config.yaml
encoder_arch: "vit"
model: "masked image model"
dataset: "single toy objects rendered from many sides on busy backdrops"
train_examples: 50862
image_size: 64
crop_scale_min: 1
horizontal_flip: true
translate: 0.06
rotation_deg: 10
method: "mae"
mask_ratio: 0.75
loss: "mse"
encoder_norm: "rmsnorm"
encoder_norm_position: "pre"
encoder_activation: "gelu_tanh"
encoder_mlp_ratio: 6
encoder_head_dim: 16
encoder_fused_qkv: false
encoder_bias: "all"
encoder_qk_norm: false
encoder_layer_scale_init: 1.0
encoder_parallel_block: false
encoder_inner_norm: true
encoder_drop_path: 0.15
encoder_patch_size: [4, 4]
encoder_layers: 12
encoder_width: 192
encoder_positions: "sincos"
decoder_width: 128
norm_pix_loss: false
decoder_layers: 4
init: "torch_default"
residual_init: "scaled_by_depth"
optimizer: "adamw"
learning_rate: 0.0011
beta1: 0.9
beta2: 0.99
eps: 1e-06
max_grad_norm: 0.5
max_steps: 6100
batch_size: 64
epochs: 7.7
lr_schedule: "wsd"
decay_fraction: 0.2
final_lr_fraction: 0
warmup_steps: 300
weight_decay: 0.0
Rows from block 10 of the encoder, named by matrix and row number. Each number is 128 + 32 x the weight over the matrix's rms, rounded and kept within 0 to 255. All counts start at 0. Numbers have three digits each.
# fc2: MLP down (encoder.blocks.10.mlp.fc2.weight, 192x1152), inputs 1044-1151
fc2.50:134078163140143152127106121134136111119141118143108138144157125133067149128115143124173136154111101131156129124122104087133138129087146142123100113123120082098131129106100108129114161157101120101146167143138104100109122096120149097135127122099151133114101135142119111107135127127163118153122120113137108126137124137119108107
fc2.51:147145161111133145146072108142172124211174118158140118084152151116155141140110135173162140174111138122152113142113179160154128127159072114119111110112188167108128140099129149172155130118149126121137080170148139134119143138141136169087122108160121142144125144144161075108111092126136115151132129125115140106124117117164129085
fc2.52:127132123143114119102148097122125108135105144148135111148172105121099123157117149149108113130127139130125118121115116106121142128131137108133148106120137137134118100114100131142116149106107099132102130114131135138171142117111130148112147118078135131111162110114114137130151131153137130134134134117113150137108134108146127131
fc2.53:144128137092127120161127121127150137124145116129161099124100143125117119110156137117109128115093139172129112114127113123159132109134122120129144141145136115154129150123153114131162139114112129132129120123145130112143153150096157141119089156183111138127142150138143128121149127121161134112132130134114126135115117130118136147
fc2.54:095142097153102114152124094139114099127079119180148099112178155125135147110142144163145140143101145138095132131144129127116124130137147143128102139147172107141129141103151101166168118116112126120122142148132150151143137139124135177116116122116138163132165084146122113103155130128140112134139133133102120158108134127103140095
fc2.55:142153086120129092179127118120065153143151117149086135113174113138138131126145120062112098126082147142147131114118114109141126111160133096134156134152126154207126127121113112178165129119132112157100120103104127117133181147146143107135128124150112137138119121128133145141144158100121134133120136122109106173115152117140125152
fc2.56:178132140134138154159102156150197146189166137112141122105089146127153129151095125128115148168117103135119147156137180173123124157104115131143130150157152120133145120116148157115126125095101156145121102159185126120130151134100136167104132192119104139120111124112157116109151098116119120137160162123145155120170120150156096121
fc2.57:130141107088123093193120156139077142149147128149120113083104144155169116119153152120146114117121170143125121127117131136175126155141135111134145138157158124137121153141155129141156151166125092159163125106153141129150125107115120186151149133164158123128157123120153151135136117136125100121111119133126130124120098121155123138
fc2.58:130132130081156110162108127158105112124131161121119132086122135129141121142163123133130125128111128155126150140130150122135143111102136090147147155123146149159144116162139129140136136143116103145174112124132096113129121151078151108133118143154120127161097148124123123116143156133124108124132131135150130140146122130126148155
fc2.59:091168104135112148140119149132109148154105150107133153098123123108111137124136131100079135135170103131094137116148188125091084123131119121123110145122122140113132154143143151091122099127104152168101095128134115148119092121138095169139136090073131146132116099113156160107150135148118130140144132144135103163142114135105124132
fc2.60:099158085120094124135159125121072144141071111124143089104168188059105110082170187135106141146152121140080129123139156122100094157203116132126129137151120126117112172147154115127146072160137119160114094104100128101153076118154122176140148098062144134145140101140134169116174109126115115128135145126125122138088110110099132134
fc2.61:123144122155120125118159124115147157124140147157126110128155181120130104154121134116114094131116129133146115125107114148175122139125120121143136140134130130159137131120099155140161126118127136164106103150113141099129158176122119158131117163154111158120140146093148160145123148099090152096127114131113123134118132110135102149
fc2.62:126135149122128111141136106139103109143171131132126136104119149123110110126106128130145145147119139118136136143148124145140128154149134150143151138145131147130134138118111116145163141127138091144123134132118141082129113121118129142122131163121139106131148130124142120144159118137129119135150135130121126148106108115128102125
fc2.63:135139115164143150101157148066143159140111102110124131165159177141118110148112135200127078100140120131117087095106106112173152165130136165103129095115153097131084105127130127137135145137142147139179159152143124115120126106107128157102121122132149137129110122119120139177118111088125142119092089089151127110109098125133083134
fc2.64:109146140175138123126135148116096102162129149156103139152169114129134124158117134148091121115136164145136121132142111148134156116115151135112139117126146093147139117123146132168136113126116115133104123137154128122148139121128137185108155131074131140143142124150137132138142149103106135153126145137121136152125137117140122117
fc2.65:130093154116170130104101136166132124132162119093135138088095065135134128133122123064142154104139094141129142143154144144115138127102147100130110151108112118133145134109154136084108107103114166131105121123121112141122182140150142080132132151151149116135116155144117099126120163148142117132144162139122112084172138140148125134
fc2.66:061129134127146132114144159130130163152099146102114154145090038127126101102170098062117128103164080132112112111115100123108144089097158107125115117123105112186119143111104160141121109132086166132047138111096116125128108083161150070116089105138123117166123147135108156100092142128133133123114146130151109165166136136089157113
fc2.67:170110135088136146135079172130100129137143132085086165141161125163129145149131121162160127130165144121155132148136121125111139137107124152131120061132131123089147111139126109110097160151138136077145129104142150134088091095084110126126123051116145125106123102124133081144090113133161085166123132149146128110140100139142129091
fc2.68:168107144105154134122102142146171143103139103087131163148100123157143150129135113116185117109135111122141140127135109142128163147135129130132135095130134115128134157089133121108103189156133125100147128108128151155115135104096109113158111107143149099099098145098112100116112122160156145157134126124128126126152097127163132141
fc2.69:117114091175152137129103142101147124132092175153104139214206130166120153148102142154169106117085148118134123147125130119102127121153128145120112100126109131133124137119122101161125125134120122125153125118138155155125140147115077145131144098125130135112136102101158140136147171142117159159133124111122100160143125153139098132
fc2.70:145138105124127161114124133130141114173131146134121103116112114131148117143131163107124119117109132114121130113133134137142132132140112149122118090105129127106124130124148133132116130129124147135101114130155129148153138123153126144113149120124134152113118102123115112115123073108123116130138138119108131081113127146123101096
fc2.71:138127124136141129083143145093125132114139131101127148135152147107114100122150128159148119122147127127155109116115125131120112150103138137104131135106117142093102109131117133120135115153150160124149123125121128111119147121147104098151140132127133112124087147100111138129137127134107125125106091135160122127138123131128137139
fc2.72:104135151143136129105097159135162163129119154112104164152074147131145133132099129150103142126193111110103131123140138131104129147134128108133092110108143116111138139130153119089142142114110160138176127134109143162118082121068080145119090154165163105121151129108126130154125145125124138128144149151167138133175089113145109113
fc2.73:146128157150142125097106155155132137109119134131116178175158105181162172145120098167180133075131115104143132158131117133137168123103141161140104117096128119127154144133112108125118159119115143112193152132139134180099158123084107107149114107157153120121133151095136103145114160154144140145116128142141118138176119129152131127
fc2.74:126162131135084143117142145114094103113134134124140149112095115113110103141131123091123121107133136117138130126140125123132132117087131140136147119115157113111143103129148117137150122125106102129089140153158104121136135130135152151111160147109119143164110106149137114125126154128126128135112136137137141130112158118133116140
fc2.75:119150106091119106188193099112108071145130144146146077106145115103113114161174126074077115160066137178129122120114143114143113104098122102139185168185124170188129112100140136222201112136092114175082159134133114143196201161143179126162159215123105134187121157139150205101190160102110095105120115121101115169122151138116133169
fc2.76:118114110157109123120131135133095123123094157147107124130119132139123132109127114164090125120143132107130124120122110109160148139123138146117105117139137104132127098132132092149152143114136102148138125102108133141121130108110116180101084130125142114143141101114114114149123134109132148099126117124137141167150110110116118137
fc2.77:147141146123136143130088119141144112178133121145135136130186118133121152143136163178144142162118131139157126153132110149105138107135138111112102084111130119128114133114143146114103137117120149121155087131140093112117134113105140106115104085115133135126129141150128108125108121148147116175121111118160096077129130131158160087
fc2.78:135109138135115121116143125117081111128147120122146143130148151106147140106155110108160104135146115131162120151101108133132108157127127109132097116125093153120113132154114142108123127141165126120190105094139131114096137092116091122153108119138135083130126145129110143128129148155137127101120117130157151152107111122136140147
fc2.79:120171129153108129144136108132116109153118100160131110095115074125108127131125128072106105128109134093141109113131125107125137124126125118110143119121153133156110074109132099152149111102113113133071162156126117139150161125166161131105169125097133169157134102138143095116151125116113111118125113125096142105123151129107116123
fc2.80:116112100125137114140136112108085133113097110209179075119146156106121111113144157129155121132080166179101107132125101141174108135183132136105135156129155116150118190113151100168168140163133139178136130128099175127137122148129129168145118120162139122155141119172138151133170124127148147121129119102132084159083103122121114119
fc2.81:098099114120113117123159107145104136121113096164112088096135143091122100124110145108108142149111140126095139131137127099139116129147110126125124129159121101161137127088121147147161143116126113139065139125123137094152111125158142144125138146113114149125147130124116127132147086104097128105132128126105134131096124104132096136
fc2.82:116151093078133124157175129129106112112122132162113083106170159114105101158166182126118093137079147150087123139132102113135125123196129143123168120150119110181120158108139088181164158203128109150106159161101161113124109176109159159143171138113130125148112118158125147140136130113137127151123127134081111138103127112125136160
fc2.83:130164112114097111183142118139064119114128112149145097062124192144129121077146147126136113121071135132075140121132145116129131126148134134137146175128160142146132159116153133143167146158137115168113141170120123136162128171128138200158150095133149136131116115117128137160145129125137102117136130135080108140085100110112120113
fc2.84:127123110127127128120095119125119146107098133122127131121134107116115150115140116126119122118122137119103124130115139126111116111129130143117113149130130135110112155134127114120148134137139142134125128135106120141097098137118105128124107103105129131148120115138141136140121121111156143138116137113116084142112139124096125115
fc2.85:147116129121131117153166126116135112136117098166128078113167160114142135144149137083120114157076148127120134118114149121168099102162091119152149160125140110155114178071130126185172123160120126120083111147096133115147138182165149170150136149132120157120118123158147121111111116110105156135139123111098084148086145115132122142
fc2.86:106124130113132103115103152175119146067145141111118156113102090129118091098135119088144162120151108140132147120150126101099138105093150089116130153131121140120143135138111144095136131130130159139111124103090109106122123124138128076148119143137128133112107136111114128127102132131141126114142149137136111128129154107140145127
fc2.87:000255000239000000255255000000000000255000000255255000000238006000036059000250255000000000255000097117118000000000255000252034000255101016000255255255255255255000009000255039255255000000000000255000255255096025255255255255255255255000255255005000255255230000255236255000255199104068107000000000000000043255000255210000091148
fc2.88:092141141119135124184094152146126106129156138109133141095103114153141120118139094123130148117138122118158139124147137130111141130103125103137121149123142113104131148165148128115124133121099117118166112116147113107131097129101100134122124134125142133096128128118120103122126143132131112115139144153132147119132118128135145138
fc2.89:151143127150164118133122115100175134113123151107155126202198163142131137185122126202161120133158129152079105146100125139117142169168126164125137155113107097129139145144119105060078182160137151108193137113128121120122095164097109137157132162126153089094127156092134152172155176172149164139124121114167105120156094110140140154
fc2.90:097109122124138127077138144123113133108123144117122108136131167111087084125122122133109114109163159139130105125123087130129094144131127116106130120089109133131119153161116119136119138157150129147088105120104131093125105140139116112132096118117115114134120138133116141160128117139123157130114115155126127116117116076123148132
fc2.91:099102125129147093136105148140125107139115175112112140143151079136132141136144149165081121118120120146127142133148122120100146122100153126120154122142152146136124107149131134146119106154077124139136117127149128176156141147084134119101122120090144165116127109106111140110117185113113098143116125144164110117161132144133152129
fc2.92:158084123126137153112111141131163136132114136097117193178120064151134123155077111122123142093180151104149137131130090125092145156130142146136084049132107104110140095148089118092048182119151120059171130096141128141097113106092102106104125104111114107071142108110098095173075104144130147157130134151127153071165113115170117102
fc2.93:129123130219083107103123119120119144095100107149113149152181147098104154128104106092164102106129123112111132127111123107131121127145127142116114140107134113116124153111125113140133150103167129140106127113092172145112121108131084153107112134144138115100149117116157109140140151116136162126111133102132089166115106104107114123
fc2.94:128093143117128125131094141174135141135158094149166140112145100149150165129123099109209159148112119104142141135142135129128120131082123108135113136110154123107135111119125135135104141127134159081152098140166096158110136141134127098146102118103114116119114130160155107092114137126128098166148135119151101114124142144151155093
fc2.95:146169130052109148145129165138153104175184115110124120079030126118150131134113136141080150174099102090097145127145207143142124160113091142144154122115121153112136121117143144137132117114105080128123123157192132139131103138106142156143162159102115112110095138111140099112110097136106073121131145124079176127144097154159105132
fc2.96:096104128132126119112110160121104160149114117131093159120130091131116170117117147104148114145127108138101117136134134074107135115096139101137126126138115124127127114138081154151104168133092130099137116101110131128143086089126084112131112121136114150088148142103114125120102116130145095135104122111159142151142121117139120137
fc2.97:118135106105159145130140140112148140156141147123116110120092136122152115123132143121095122157133118134082114132119146120155100138139121117128126136138089134149117145129156134120124117130107147150147088134131119112122092131119124154146112172175119119143127135136112150115152120130122132128131138129125136131144108151134111107
fc2.98:129117126111143132113123138124139103137137139128125129134135083120130124150139120119125125121139113123163103101113137127110118123122123102111140131128090149120104151123096126152108137148105117113125121121144131133145105145143136085146141127135128122131145145144118118105119148144129131142122122130126102109127157118149151127
fc2.99:141117109113077121133106128158090120140091094121087136097109083129097145125103133072080142109119109076114148104133097091087152113124126156126104111133144113107145118095120108133111130124108124109068144138153107172129138112147143135108154061059134152123142084142106098123122113104132083139127135137102088089131145138104094110
fc2.100:131163107065102130168129149152102121131090147131134108087075112140167158134157117117154140140129107103112135119146147128141135118112114135146127110125142112106143132134146111147143136152117115134128200140141122184152109121131105165162138135130146125120139100120117118088127099161148095140143148128114119150115119127102126118
fc2.101:129080121120132129085142121105146124112099108124133109139108069122106105101090133067091127102139147134110108131123115115096117088151155133116127118143130121149117123131135114120109099101123145125081138120137126126136139129168159106101145138082120110129127103169133119164107109121129140133147134135108107108114135128102118099
fc2.102:100120124135112150114142131134146117081113129108175116163106152129128134115127129142147151099127118139121136123153129133096106159133145131137119137082119122086131173141160149079113103115133152110154112128159122129106107098131086140157105127125142098101135134128134135124118144130139144148153147143122142131110108131133130106
fc2.103:155109116163105133072160148145144127117109095136117134148141119119115121161104147142126133151137124109104144147140086123107141132080153145122131120088127088137115097092116119139130105118100153136133136156153126121121137106118166103104141159083111126125134134140103094152121158092090110131134136115129116088128129140126096117
fc2.104:111141122146128113111133129136123158072100154127170146129118104136096095123114123026105144125142121128118155115153122093082111122136136131133144138086130153118136113151093112096152131083193173130061130093088102106124103150140139110100087129122123088130128119098096146156126133122130150099138144130141123145149140103110141122